config.toml
arch = "resnet"
targets = ["layout"]
norm = "batchnorm"
hidden_act = "silu"
avg_pool_shortcut = true
init = "orthogonal"
orthogonalizer = "newton_schulz_5"
max_grad_norm = 3.0
final_lr_fraction = 0.05
warmup_steps = 2260
weight_decay = 0.04
Rows from block 4, named by matrix and row number. Rows with one number belong to one channel. Each number is 128 + 24 x the weight over the matrix's rms, rounded and kept within 0 to 255. All counts start at 0. Numbers have three digits each.
# convs0: first 3x3 conv (model.blocks.4.convs.0.weight, 96x96x3x3), inputs 80-95, a 3x3 kernel for each
# convs1: second 3x3 conv (model.blocks.4.convs.1.weight, 96x96x3x3, transposed), outputs 80-95, a 3x3 kernel for each
convs0.53:123117146126106090105113145118124122140115134081137104156118138134134155133150122106168135162159148058057080126111125135147128134134129153191105108144060134117143120080074115144186148105131078099117145126103131128131118121103106102125127132137154152101129135085113137113147120107106116122097101121105121178116123112142093104145134073119152169194159172142138112120146181143142151110105121093121168095119123144111119102085116167160154
convs1.53:130135093135106080137130137091144162146145122149121119118115115158121174157138170150115095111108075131106129119140118110112081140114127148146147122088134132133134135202204127116155128101097130155184116156144181116117098136151088098153077093077140111115111086058171167144092095114157162152125148159154170149130125085125096118102099138086109107142127110137157122170145093108105105154096109091124095182127073129109113117134142142125142
convs0.54:126144151131159105098110143163130105098117141119108124139149120117120116085105132146094147085109119120126104126128138122101145096124114131139139146058049107139134111125135150146117128093121119158134147119087105107095126102122150141134136134118110143086163088129159133146087121151144134134123150134110116126186141109115136142112124133130141133103107122115122100131103116102131120134110145133183088163123132115160145146092092110127115
convs1.54:094097164096098088102084111137116153113119134123125159131120093085111147115112108127155126158084083118133137154154155146156140123108105138159115104101090164154115165141181165099080123142145156174161066110176149101138096130136087095136107109122113165121136131114117148132088110122134093124116129095117114163102144116147134153145138180122107116120139148124138116114118139173172131068110155119103116115140139175147143162124156179115141
convs0.55:109124126137130090135145115115139121131102124132116138119122112122109139122154116133135169114190194094078085138119103108092061118119123113103160088135137097127178086129174153162132137158180141127126099144127142131149136127126113125120115107133107086168120106120118114094118115153103096097103165119148151128106126116077121106097102144147128155170184186082116144138107114152144122133110120151157100130119154107127114126115104171118117
convs1.55:120120147078115145123096116134094146191136091096128145124131133149150170134118131126098109087123138084112139178149120141146164142140126121124158108114138106139161155146148111120144111158137149173148144179199153176153136115117110113087133119136197158125154097142149182159134162135143159126123118110146103136155097133114123106067091133101126136105159118134138127174163167151119147102080105146154126118188076161108127137077091098102097
convs0.56:122165119127136125110098127144151138116114128129142161123154121145147140142150113101136154111143168103156163117116126127133124129079090123102147178100076145104120140098131110147118112070152109130126101128091108129110143132107108122123083112154120078135132105108158138113128095118168121150112144156118155127094159148121073146161128136159112116104146137175142134142152109128093122163184153096173133141155140116130143118120095105123124
convs1.56:128151133081080109107093133138126127150084138097157154141106112150099136136155159124145200095157142112182155141116140153128165124092113125098120143084086114132151152107109131138121121111132088160125107167169160155101138137114126142093111136124170144148078137123141150132152150185129086121093098118135140102124135125131142115118141153149122144144142171120096117107092095097096110095083120136123082106127051134147132105117111090077096
convs0.57:138130114151112132167160118091100120101153153100157137133177102119117131123156138110012114077186116130117111137138142140156111118166106011000184160087112171102081071119086131156136111077085148066129139128140143153118133133122119102113130130124143162117148080124150098153109139156150082098129112124172105130139145096155137145133162164127129111165150156123105111143148132144158154135105129141142086140111143125106122101137152110111129
convs1.57:131125119105110147087125107121142130137191105137105165156114121153124097097080138107126112121145153141169145125088148124097143147139112157165108150155152075072082142150133153113136121141129118113107138121137129117169094134151130112142166129121137148131105109114126133108156139111100104141135143141149134140128122126119104108089081113113108132116107124101121156104139126150133118128104133128110157140155134134166100157142173144087132
convs0.58:101118116132184129114151191119162105133112142161123159129127151146104111160087114149118084143109104118145092135161142151133119084127130120151093163113133164063157131115136144152105132105120156146142136140162129157119114152129151150142146154123117095110152046167152059173117104140140119129174086139120149146103148146139134142102120153118118150126091139160139140182102148110107140164121104126117132171074136107135129114161144096146141
convs1.58:151085166104142136140100143109157121113108110153137138109120147125105153160140105115111127142142101142151127137104085093101100096107104156141120124139157141137133126129145101135096168117120131091116079182120144127124132149105137084134136111150129116095142121104105124116098147093117161106099118100080106119100104142109119149123174105150161098122114126100165104090127096119141119134077087101137095135119121106063096103147121151125124
convs0.59:119099093121109112145123142097099115091133127137140135114156172119150161131089101080143155175202153128118118142130136127102134121130135089112110137114158150122072144139124170130065127130066144102130111145133092106102126141146127102112110130134128095198135144137154079098101121104074145126173102111115164103104140101110128134094097094095122117128097049164117121104077087152100099086151132157154150131073143151122108153132138148148111
convs1.59:141112100121100078124111123143127118137126124131148125150110144117142128124130110118107114124137089114106121145138125135098119154122117111129131120106100119113111143157123121128146124118139132128122118121129131130129142128100137121098104074113131125124103127097098120107108131152114130105104122111129097116159137119151141121134115120123088119147139173137115106123116101125113132125130140120140131099104147144144099133126112117123119
convs0.60:142161123117103119115138102135116148160125124133136098126155139150136125147139142111118100158120171128103113160153111127120120110099138117115091097127138119119072051086109091050127162149107112149095121179137123135116128086115132118125128108125103126108137107101159118132127145149161176188134128125129175126123099117148106142093088107101155131080089095089095088078107130109119120112105123099122107136158120113106065134158155087135098
convs1.60:162143128140140114163116115134129138141111135095110110128121123124124137107113120103084106117140129093158155160142116162146107190109168157146111117140120081081097168172155141116102128171166138141126110098112141139142144111097142088127107099122122132102123119125134116120162112092147128096091102116114119137106121134105115099117132115075088107227169158155145159137118134101111108147116104128095141099116130114124093106121115122122132
convs0.61:102138127102145145131123144135099091146136105114123149101123135088078105070127134094143102102096103099140104133109146120126127145138132118129175150100164134123128166132118121139166106115159149103152115144128124159129108110128124129133127127133101032179086038222116139142148091137116054182125109126110118146099118156118097135159100190131066172128122173094061142098085117119104139129137113112158148114155167115136128129134102132108116
convs1.61:111092117130120140095158106199112151098154159100124094102125148097095165099095160143121126160184151120185155186099166169072111140178130126080120144127130121153108127140137122119164129139136093100114129103130167114089109104137103116115099169164090116145124107156139123157111179098062130124118147163090137143101128160117103146082115108148128137129114110151136174123132163064105136132104125105148130098130114162150148115139220076115155
convs0.62:129135151130131153125135084135132139128185139153108148144137167136122114098106107135100111167114092107149150083105123114121145119143142148085113125193143120106122142161143132102150193152164110098105144116111127123130110130119115130109107157135132108130134092119137159144120092110118086125139197111135101155111128095140158159132098111095081136140176130158163160144151136110136133106133118134114147143066117116120117123156144122114101
convs1.62:121125149138078134127125137104111085119131102116125112156127096111117095147124121091120083115133157103115125115103125120130104145142118093106118102136100120125127121084093132150150127108111107100123133118115104149157136139109174128124139118147109109103113145125097115125125140089116095115128134118144146103118150133085113125107129116111130132116123128135128128128120111125133111125158132116128141107110124160135119167130092135145094
convs0.63:155143114123069101107103123077120171132093138129123136156149138149143173146100138131082148154142113110098089134124145140117170136148151153083136187116055156095080098093122086101074129142124112109095153137086110152109114141102155155136143137124163100120125099081099127110110111168186175145094104105107136107106133130130125093160119141132150124115116085136110126123153136173162120124086138127083099099123139106116118183160139136107120
convs1.63:125136094126098113102135123148116132153126069110085167110116120131124164140112150106143134143145149167198130114140147152122121120109138144132122159130141170147117140142129145135112157146146113135153134121122120141178102140129112150107116112107121113123138155156124126109168148147156149145128140126164155130125142121149153144148132128158134154159125165158136131129126130107127132115130139110105099101084118154110120135113116126085106
convs0.64:113141101113159115098156122142126138087111144094132156119116126146136134148112135100092115086159102132151139119134118122112096102114137129140133141157069120157075156148126100099129097138141135131127151113122159153131136122126133125159141139148125118116132126082181128114124085104148098104149120081148138129143107109166127116112107123175173143121126091109151137124151113096108113121076114136137106115149125160126113149098113154127109
convs1.64:139137112191159127206159155127153098107131106134132156134134130138163165169093139155116131137143139137161127139150112170125110156098091105097132127155149168176153080048075040073112120149147154134113162098122165112095138133136133153138170142151108078079116124106137118096116169121097139143124123137131105064110119095121114087131118109146137150158150144135140129130130135130125114113123107118147134097130148133111157110091138117105128
convs0.65:104157121150083135102157111101115104127068140133108113122134154151173109140147145116149152108150125173141122107099118107135113119124120125135079085143105145138131130125114140082089113111119150148127118081129107101128127107131123126124114149126132130175167122099161146122126154120175140126115122155107141122104080141114138129143147112159070156114179130171124109100134099144141154086132146124113136104131084123139123089152128150131133
convs1.65:145130119123115138130114117122123094127104154174115128130121149129106153183093105145099136133161081120140116120111091140109109109147084124128129117119126103129108155102127117125133117168155143142157193090140155110117141123128149131127125148129145135155156088094113081101139145129133147124174136139096135087103135135115122131152133095140122079129128113127118145134129105139136124112128149093151138121117147114115128131146098078139075
convs0.66:126089107137101085100113145140112076113162155120163114116083140131091145123119097115144099131105142105156116085122112081126153134089134132143131132107132120140156144114146107085151139190123131136121107077099132155147135144151147134127150143126144178112175129077115136130099153148120101065129136139149125081121144130133117086122131114114087051158152164127123098158134105113131103112133136173140162129116120131126118102139130129133145
convs1.66:117121133117141115141162144116119124171145110129103122126106149149127168097148154117111145178110149179135132132159138127133095162145149148097131158134107126133160140113139133120124130127131100128189129118096135181118138121150144159149171152143134120139107086142157134139096146141135144113105139120155129128184133130178117093108096135137126127117111120161132171144173156115099099118149133147172149107160148128105145152135115110108111
convs0.67:182146094130187114117100127078139102118134136176134101109129127119117142123124122184100104155079125097081138133124123115147105123122116120166100121133071127096118163128114114102064143123130107125129109123110154143108081122131115134095140105107153177099121135124088098172167156099136128122137120143136069102123101171132131168153152115172119089123143178136168116163132110105128144151141093096129124186140148127136136118127126115133105
convs1.67:172154179152162170140142128132131140150121122183133129159123179179083148150102136127131117112107126096112125125117138123120127115121128132148109117115101119124129130119163181134131133131145147147109134116128151128139146155132141122129166145103114089135141102132130122128095133131124116142120121153106107135149109137153095145125119132101110106117134138136142153129101117120121112138131123132127126139131120123095117135135111136136117
convs0.68:141112142143121052109104097119167148142111120148120111105132129121117132135130143083094093138070129150123087147123105127113107100153158151141158124168151125164145136160129181164178118090116148119108114152151110124130141119122113141139125136114136129150090133119110090107103098137106137114120094095124152122121118129082137097118107097120135086147126111141118132155135102101102115094134120099116142147131116127133112104100138082109103
convs1.68:103141159086124078081102105098136132161128154139199120137107128084143172104116123161174135135128136147141127187147139103155123103113165125115166177121137155169161137161189144068175125136115118134121175179157107125099154144149123145127144134112129130135127138150163125161134129163154148129142088138160141125184129159167103123175147155146117124196148159102126120142155142106171159134128137128132165137138139125130135106119126155147153
convs0.69:132108098103111108106083120105103115103117122097087136135116119129116147104117131132141114156217151202196142099103102116092135100162151114123068132107084162132102132142155103137130118086112087103103156152100147126125100093114133104107106085112114152130107128113138103142121133132112132108144128159108113097102115127128092153098135131102136150114083168143142147101112149110124110105119115083123131126095127152149118137132146143145108
convs1.69:144155133139139107124130127126130077169114175133165171156092148163100169117117109114102073074087095148082122121113127083122152072088120130119119110118112133148170107115115094126100118119123156139150118123104177117148091143113155123140128113144136152198120150133147159136108179158115178138125170121148122147126141126126141152153157141141136172157146160098105087118128159146134132102136135155152130116136164135095105077078112111094102
convs0.70:117106123139107122153144129119105122130121107145140142109117083119103117133112140127120107121158164158166178108146131148112133143136120095144123078111143142124083088066064092094067121134125115150126131132136137145161118115108128120105137124147121102117114101117133137141153145172098073120116164178094107099105116119132194124122129122106109126159151124131103097153123143145127118155123136147150102129160146133159137106123120102097096
convs1.70:114126136107134133110112113147121096120120157144133154103120094081128113130149113076093120094150133122144131167157119160131113196162152148117113122130136119093112168129139138120125128162157094127166105127169100115124097103068086119086108120100084112126116119128145167156107094053138160133146146139147123144114124114122119129140170168136149166131108119124108113110122133128143162119107119130113087078109102119125128092101102092125098
convs0.71:112145128117138105125096149115161119116136164102113101163120183168190175152141144100078106095064178092136134122100147131121105102104097119124093117099068145142135131088168155056083091127148140102100117102098126111106125144109125130127153150148144116176096116136123104121141140121093138123135136150114136194123127162101183189138145129137153133200180137103109126138155115137150157146120096139129154126144161106151102135128110111081087
convs1.71:121111118121107147101079142115113106146109125135111141124126117093153153099130120092140149131171183160129169150086133109084154158119148144122120155135125137101119141143113091099143128115108092125119120167126143147144106135122076165108130150129097109115089123120117129128085117130079094096139145146086107133136115098103098107107139134104109156107121139116120133128130124113145154094088114088095125120117122116124097091099120121102147
convs0.72:115118105147103105148151119133107111184122111116116167113097116143140135145132119155103120174126148084117159121103120154134114172121103175103093151087124126144139118096086163158078092117082130139137160144140115129168121127142112144133115125146119091107127101130131146151160156153109126139134169140089081119104147149126163079108117114118093110122128104117125120099114139134090113114153116184158135086137120110114122112127158127135116
convs1.72:129113144125126170123142139110079101118124110149155102102137080183125137152099131127152103134124059119113129124142136146164123124134109111094117121078068143098046143129118112096101119143139159117148141107146157112098126126096105115098109133092096110110131087101145143125109118120133127123137154154140103083150095113135093142130119126113131119101116129151135155154105150141119092131113120168094132127138127117142110118152122118119122
convs0.73:127115136095156141128165128088117116081137098106153119119133170124126151132116088133140163087142086090095079110142131141119151119130138094100082105134145149097154186177180168139116138145091165101118119077112136113123130120115123137100113134112073117107113150128158111131075127117123147091129109126157183117137151093079107171095127144111154118146099147105167158115124165165116110098131157098175067100095123135131131120102124129129143
convs1.73:080097075109082090107096103130143111112148163155084112193078120121129124097131113160122132153151111099104109160155130149167099134161138142139149131145140122127133135110154135147144131132128152139119129132164148111140125124121134144077094099100151144181148123114131115129125142122095126102118109103118126149116140206122168192125118117143123143120143154126136091148151126123148130153100104126142115129104118149118098181112164159124111
convs0.74:140116131135110098129114130130143112130098090147144127160156153120125119136125117093114125141130149117093143106132089113136118131153108135164130108161119098159088124162107111120139130075098124135164156163141125126093137125149125116111141118116151095131125100136138096143110103085124168153107142116130175122118166122122160143118092111148141127116122080128113113130136122131143096121117138125103111136136128130133129128165118135191106
convs1.74:131118144146095111126106132145120099094093076129124090140140109140117104137097085143106119150149128080113115130123117104101098141142113139099082128090058147100105117131137165163119112141119109138142144128117100113100134145091143145125069115084113131124108125122094105100098115116094091119137090095113095103123077075166135135104084066161071106192113173181114111109077066129099087082086114067100106115091118121130107147122070145119089